config.toml
model = "contrastive audio-text model"
dataset = "strings of digits, spoken by a formant synthesiser in many voices"
train_examples = 39062
noise_aug = 0.01
time_shift_ms = 100
n_mels = 40
hop_length = 160
input = "log_mel"
spec_augment = false
win_length = 512
tokenizer = "word"
vocab_size = 14
loss = "sigmoid"
embed_dim = 128
encoder_arch = "tdnn"
encoder_norm = "batchnorm"
encoder_activation = "prelu"
encoder_depths = [12]
encoder_kernel_size = 5
encoder_stem = "single"
encoder_widths = [128]
text_encoder_causal = false
text_encoder_width = 256
text_encoder_layers = 7
text_encoder_norm = "layernorm"
text_encoder_norm_position = "pre"
text_encoder_activation = "gelu_tanh"
text_encoder_mlp_ratio = 2
text_encoder_head_dim = 64
text_encoder_fused_qkv = true
text_encoder_bias = "qkv"
text_encoder_qk_norm = false
text_encoder_layer_scale_init = 0.01
text_encoder_parallel_block = false
text_encoder_inner_norm = false
text_encoder_drop_path = 0.15
text_encoder_positions = "rope"
init = "lecun_normal"
residual_init = "none"
optimizer = "adamw"
lr = 0.0019
beta1 = 0.9
beta2 = 0.999
eps = 1e-06
grad_clip = 0.5
steps = 11400
batch_size = 512
epochs = 149.4
lr_schedule = "cosine"
final_lr_fraction = 0.1
warmup_steps = 1140
weight_decay = 0.1
Rows from block 2 of the audio encoder of a small contrastive audio-text model, named by matrix and row number. Each number is 200 + 40 x the weight over its row's rms, rounded and kept within 0 to 999. All counts start at 0.
Before each channel's rows are labels from the 100 clips, of 14848, where the channel reaches its highest value: "top examples" is what is common among them. Only what is clearly more common there than usual is listed. The data: strings of digits, spoken by a formant synthesiser in many voices. In brackets: how many of the 100, against the usual share in percent.
# conv: width-5 conv, dilation 2 (encoder.blocks.2.conv.weight, 128x128x5, each kernel summed), inputs 64-127

top examples: "eight" (93 vs 26.3); voice: child-like voice (71 vs 24.8); first digit: eight (39 vs 10.2); whispered (30 vs 4.8)
conv.83,143,234,171,226,227,240,224,223,217,159,251,168,162,207,210,203,174,102,210,196,202,169,233,163,205,178,252,203,188,177,186,117,266,224,208,150,222,252,254,238,131,53,207,149,206,226,247,200,212,231,180,160,250,241,187,242,209,202,254,123,163,221,199,238

top examples: "three" (85 vs 26.2); last digit: three (49 vs 10.2); first digit: three (39 vs 10.3)
conv.60,241,190,196,174,132,263,187,217,204,201,204,244,194,285,117,199,201,140,258,221,228,199,223,203,223,211,197,153,143,236,279,188,195,168,114,165,243,185,190,172,281,201,274,195,238,222,150,211,289,228,210,216,181,208,186,297,223,231,201,205,173,146,190,137

top examples: "seven" (63 vs 26); number of digits: 5 (45 vs 19.6)
conv.90,175,173,197,193,247,268,215,122,200,198,198,190,168,161,99,159,248,221,163,257,203,205,191,154,226,152,95,186,249,220,195,118,200,213,244,96,146,178,175,220,253,194,200,201,197,118,212,180,234,173,161,222,264,136,224,176,187,225,145,178,164,197,207,186

top examples: "seven" (97 vs 26); last digit: seven (45 vs 9.7); first digit: seven (37 vs 10)
conv.12,162,192,183,143,214,242,203,223,205,192,225,199,87,93,195,177,210,183,220,215,208,135,173,200,251,126,259,213,183,228,200,205,213,208,215,155,201,241,283,181,188,188,143,147,247,200,231,211,242,189,210,206,198,195,194,225,130,225,212,222,242,239,188,182

top examples: "four" (52 vs 25.8); last digit: six (29 vs 10.2)
conv.114,224,139,181,193,178,232,207,178,176,164,276,189,155,171,168,187,221,236,132,179,159,141,177,200,215,176,124,219,167,200,155,168,231,237,265,172,186,146,146,127,270,287,247,189,194,188,213,213,185,192,197,219,190,176,94,191,155,274,177,273,213,221,208,195

top examples: "eight" (78 vs 26.3); first digit: eight (34 vs 10.2)
conv.115,224,202,125,184,171,190,207,183,227,240,192,150,46,162,248,192,190,194,209,176,199,139,172,190,226,106,158,162,169,208,203,175,181,223,167,146,209,241,193,182,234,194,221,170,235,251,204,203,180,206,279,248,142,258,214,162,206,165,203,209,214,236,202,177

top examples: "zero" (75 vs 26.3); first digit: zero (52 vs 9.7); thin (high-pass) (39 vs 11.6); clipping (29 vs 7.9)
conv.37,158,193,161,214,214,232,149,156,219,218,190,220,128,111,164,137,182,260,249,214,147,131,166,144,231,147,171,138,206,217,172,152,147,188,231,169,151,195,205,224,190,96,144,196,200,162,203,162,158,210,205,243,181,176,220,229,177,120,150,170,247,179,191,213

top examples: reverberation (90 vs 35)
conv.9,192,190,182,207,181,199,200,161,211,187,107,164,166,218,199,193,211,178,127,164,207,146,167,247,204,173,197,213,202,158,153,255,221,106,161,163,206,214,164,109,210,236,131,202,177,122,183,194,210,169,216,224,157,198,206,127,163,167,112,191,204,244,202,206

top examples: reverberation (98 vs 35); "seven" (57 vs 26); "six" (56 vs 26.3); first digit: seven (47 vs 10)
conv.96,184,213,79,233,253,184,186,156,181,132,224,152,131,163,146,194,203,224,215,210,183,136,159,230,202,140,198,238,147,159,138,234,249,188,210,205,212,212,258,189,161,123,171,196,176,132,196,179,197,147,189,199,150,200,152,151,184,198,142,172,167,243,240,268

top examples: "one" (80 vs 25.6); first digit: one (31 vs 9.8); last digit: one (25 vs 9.6)
conv.8,163,205,87,229,174,233,233,247,197,198,193,140,108,190,211,232,176,188,195,163,171,95,148,198,234,122,214,190,220,151,182,186,229,233,181,223,204,167,223,144,231,214,127,201,183,231,231,191,185,217,238,193,136,180,124,206,191,154,131,206,172,198,182,184

top examples: "one" (86 vs 25.6); first digit: one (33 vs 9.8)
conv.99,219,179,147,80,164,225,236,261,214,247,200,174,180,240,197,203,263,198,126,248,237,230,195,184,201,180,254,143,230,203,216,245,204,174,200,214,149,234,181,180,259,258,154,209,133,212,218,162,181,229,226,233,127,192,170,223,223,180,174,189,208,135,123,198

top examples: "one" (57 vs 25.6); "three" (54 vs 26.2)
conv.85,224,178,155,212,184,224,243,227,180,181,216,240,205,212,167,202,167,196,84,206,239,194,261,232,179,177,181,271,216,144,133,192,189,242,208,214,216,181,141,240,118,120,206,246,226,167,192,249,240,238,140,146,198,231,155,203,258,134,250,259,129,253,188,285

top examples: "five" (81 vs 26); first digit: five (41 vs 10); whispered (35 vs 4.8); clipping (32 vs 7.9)
conv.1,179,227,186,230,226,249,132,158,233,161,209,109,128,194,198,165,256,151,234,169,195,145,211,168,237,117,208,233,203,204,252,237,143,189,146,240,174,229,214,163,166,225,152,213,110,192,203,145,176,205,217,212,202,208,206,208,251,217,218,162,207,202,173,306

top examples: "zero" (63 vs 26.3); voice: child-like voice (63 vs 24.8); whispered (28 vs 4.8); first digit: zero (27 vs 9.7)
conv.47,181,191,132,186,242,179,95,170,208,166,157,145,129,154,197,127,243,212,247,195,202,98,164,153,205,124,197,182,203,206,221,191,148,197,225,183,215,197,181,149,244,165,148,198,240,207,259,216,179,196,215,185,184,229,183,184,176,148,192,174,188,128,168,162

top examples: "six" (63 vs 26.3); voice: deep voice (59 vs 25.1); "seven" (58 vs 26); first digit: six (42 vs 9.8)
conv.69,151,160,237,151,216,199,210,170,158,252,112,159,190,167,219,137,198,200,139,117,229,206,216,140,165,181,250,216,224,165,273,219,155,126,187,154,186,238,124,216,170,129,147,171,191,186,195,110,182,229,160,173,268,183,279,148,227,200,257,103,200,165,186,223

top examples: "one" (77 vs 25.6); clipping (53 vs 7.9); first digit: one (39 vs 9.8); last digit: one (30 vs 9.6)
conv.3,185,209,91,208,234,157,166,195,139,239,168,201,233,200,193,181,211,268,147,224,220,215,233,201,107,221,158,171,200,208,188,217,159,187,289,183,155,198,244,237,211,191,194,215,188,202,178,193,230,145,130,207,202,149,184,212,199,166,246,220,136,189,196,206

top examples: "zero" (71 vs 26.3); voice: deep voice (59 vs 25.1)
conv.51,209,166,165,186,186,147,145,136,197,221,183,135,142,191,212,211,215,204,242,166,220,162,152,137,174,177,224,194,160,245,191,239,176,187,219,216,223,232,231,34,156,250,150,168,250,195,210,207,171,168,210,185,191,221,192,142,203,183,198,213,223,232,203,201

top examples: "seven" (85 vs 26); number of digits: 5 (46 vs 19.6); first digit: seven (31 vs 10)
conv.63,189,246,185,218,185,181,143,268,205,244,194,203,174,189,237,178,101,180,234,170,151,113,168,222,216,163,151,147,201,186,204,218,174,255,183,170,235,184,212,156,121,223,205,164,246,233,198,169,176,253,245,262,175,163,156,281,190,202,205,159,248,167,175,114

top examples: "seven" (96 vs 26); first digit: seven (64 vs 10); voice: high voice (52 vs 25.6); last digit: seven (37 vs 9.7)
conv.24,245,166,258,221,201,228,233,199,212,204,166,124,147,156,242,240,224,210,219,144,211,171,179,227,225,161,197,206,280,219,191,252,255,210,187,230,223,200,200,106,177,216,208,237,199,188,256,178,196,175,210,207,216,203,209,244,192,277,196,221,282,225,193,191

top examples: "eight" (65 vs 26.3); first digit: eight (48 vs 10.2); clipping (38 vs 7.9); last digit: eight (29 vs 10)
conv.54,192,193,119,225,231,185,185,175,226,176,202,213,148,84,140,160,195,194,212,269,253,172,222,187,217,135,170,199,198,190,250,212,157,132,206,258,140,203,222,253,166,174,147,241,180,156,221,223,178,171,145,113,166,246,224,209,239,122,152,188,160,191,176,195

top examples: "eight" (65 vs 26.3); first digit: eight (44 vs 10.2); last digit: eight (37 vs 10); whispered (33 vs 4.8)
conv.86,195,228,222,288,223,191,185,227,164,163,205,170,152,204,231,246,167,245,196,210,193,179,208,181,151,169,197,237,244,211,127,204,234,197,259,246,170,210,230,202,145,155,221,203,207,165,297,204,185,196,170,142,254,226,181,193,211,179,237,164,241,203,268,227

top examples: "five" (87 vs 26); number of digits: 5 (42 vs 19.6); last digit: five (30 vs 9.6)
conv.113,185,152,268,144,152,207,185,121,209,228,145,187,159,144,206,87,216,209,133,208,248,198,186,184,207,164,222,226,184,191,243,192,175,71,155,161,180,235,129,186,170,227,122,143,203,165,183,181,236,218,213,179,210,167,233,172,187,184,255,207,273,187,202,158

top examples: "zero" (62 vs 26.3); "seven" (54 vs 26); first digit: seven (43 vs 10); first digit: zero (42 vs 9.7)
conv.81,133,140,131,223,243,167,193,210,171,158,206,163,146,142,164,176,240,188,173,200,190,103,169,222,186,165,209,197,161,188,168,263,206,161,186,207,188,128,216,130,190,224,163,195,154,191,244,186,224,192,201,184,161,201,181,176,199,191,15,203,212,181,195,226

top examples: "three" (98 vs 26.2); first digit: three (45 vs 10.3); last digit: three (41 vs 10.2)
conv.123,196,186,200,162,204,247,121,262,196,176,266,251,114,201,127,200,270,143,209,199,167,192,174,192,166,144,276,194,163,216,216,211,165,179,171,248,169,142,218,206,276,244,218,252,194,147,178,188,208,211,187,186,158,247,176,260,221,244,149,170,191,178,185,196

top examples: "four" (68 vs 25.8); voice: low voice (54 vs 24.6); white noise (34 vs 12.1); first digit: four (34 vs 10.1)
conv.50,197,196,91,223,156,189,86,221,174,209,143,200,213,163,199,194,217,194,222,221,212,155,186,148,181,209,212,195,222,198,182,247,176,152,214,203,214,196,229,123,159,224,179,169,234,186,196,235,219,205,162,189,143,192,163,207,219,202,201,206,239,165,178,222

top examples: "six" (78 vs 26.3); first digit: six (44 vs 9.8); first digit: seven (32 vs 10)
conv.93,162,238,223,174,189,254,242,212,186,187,187,129,140,219,213,215,168,172,200,162,127,188,168,224,227,131,220,213,216,134,148,191,258,231,197,151,191,221,215,203,146,198,168,129,203,187,232,168,191,172,204,210,205,185,257,186,145,247,156,172,222,210,215,208

top examples: "six" (90 vs 26.3); last digit: six (53 vs 10.2); first digit: six (47 vs 9.8)
conv.87,147,279,120,220,236,202,193,187,231,130,284,184,143,200,188,223,175,142,186,234,196,149,199,197,202,164,239,183,167,169,172,201,216,214,222,237,212,253,263,223,151,130,155,197,165,175,253,218,183,206,209,192,258,258,180,250,198,157,159,147,159,218,208,230

top examples: "one" (89 vs 25.6); voice: child-like voice (60 vs 24.8); first digit: one (46 vs 9.8); last digit: one (32 vs 9.6)
conv.38,206,221,196,64,175,178,241,207,225,219,170,151,130,185,227,204,161,255,134,213,243,135,206,258,214,158,262,225,156,203,170,188,258,199,275,174,189,201,193,142,97,170,161,211,246,160,192,211,212,197,196,212,105,266,195,107,206,166,222,148,177,256,172,197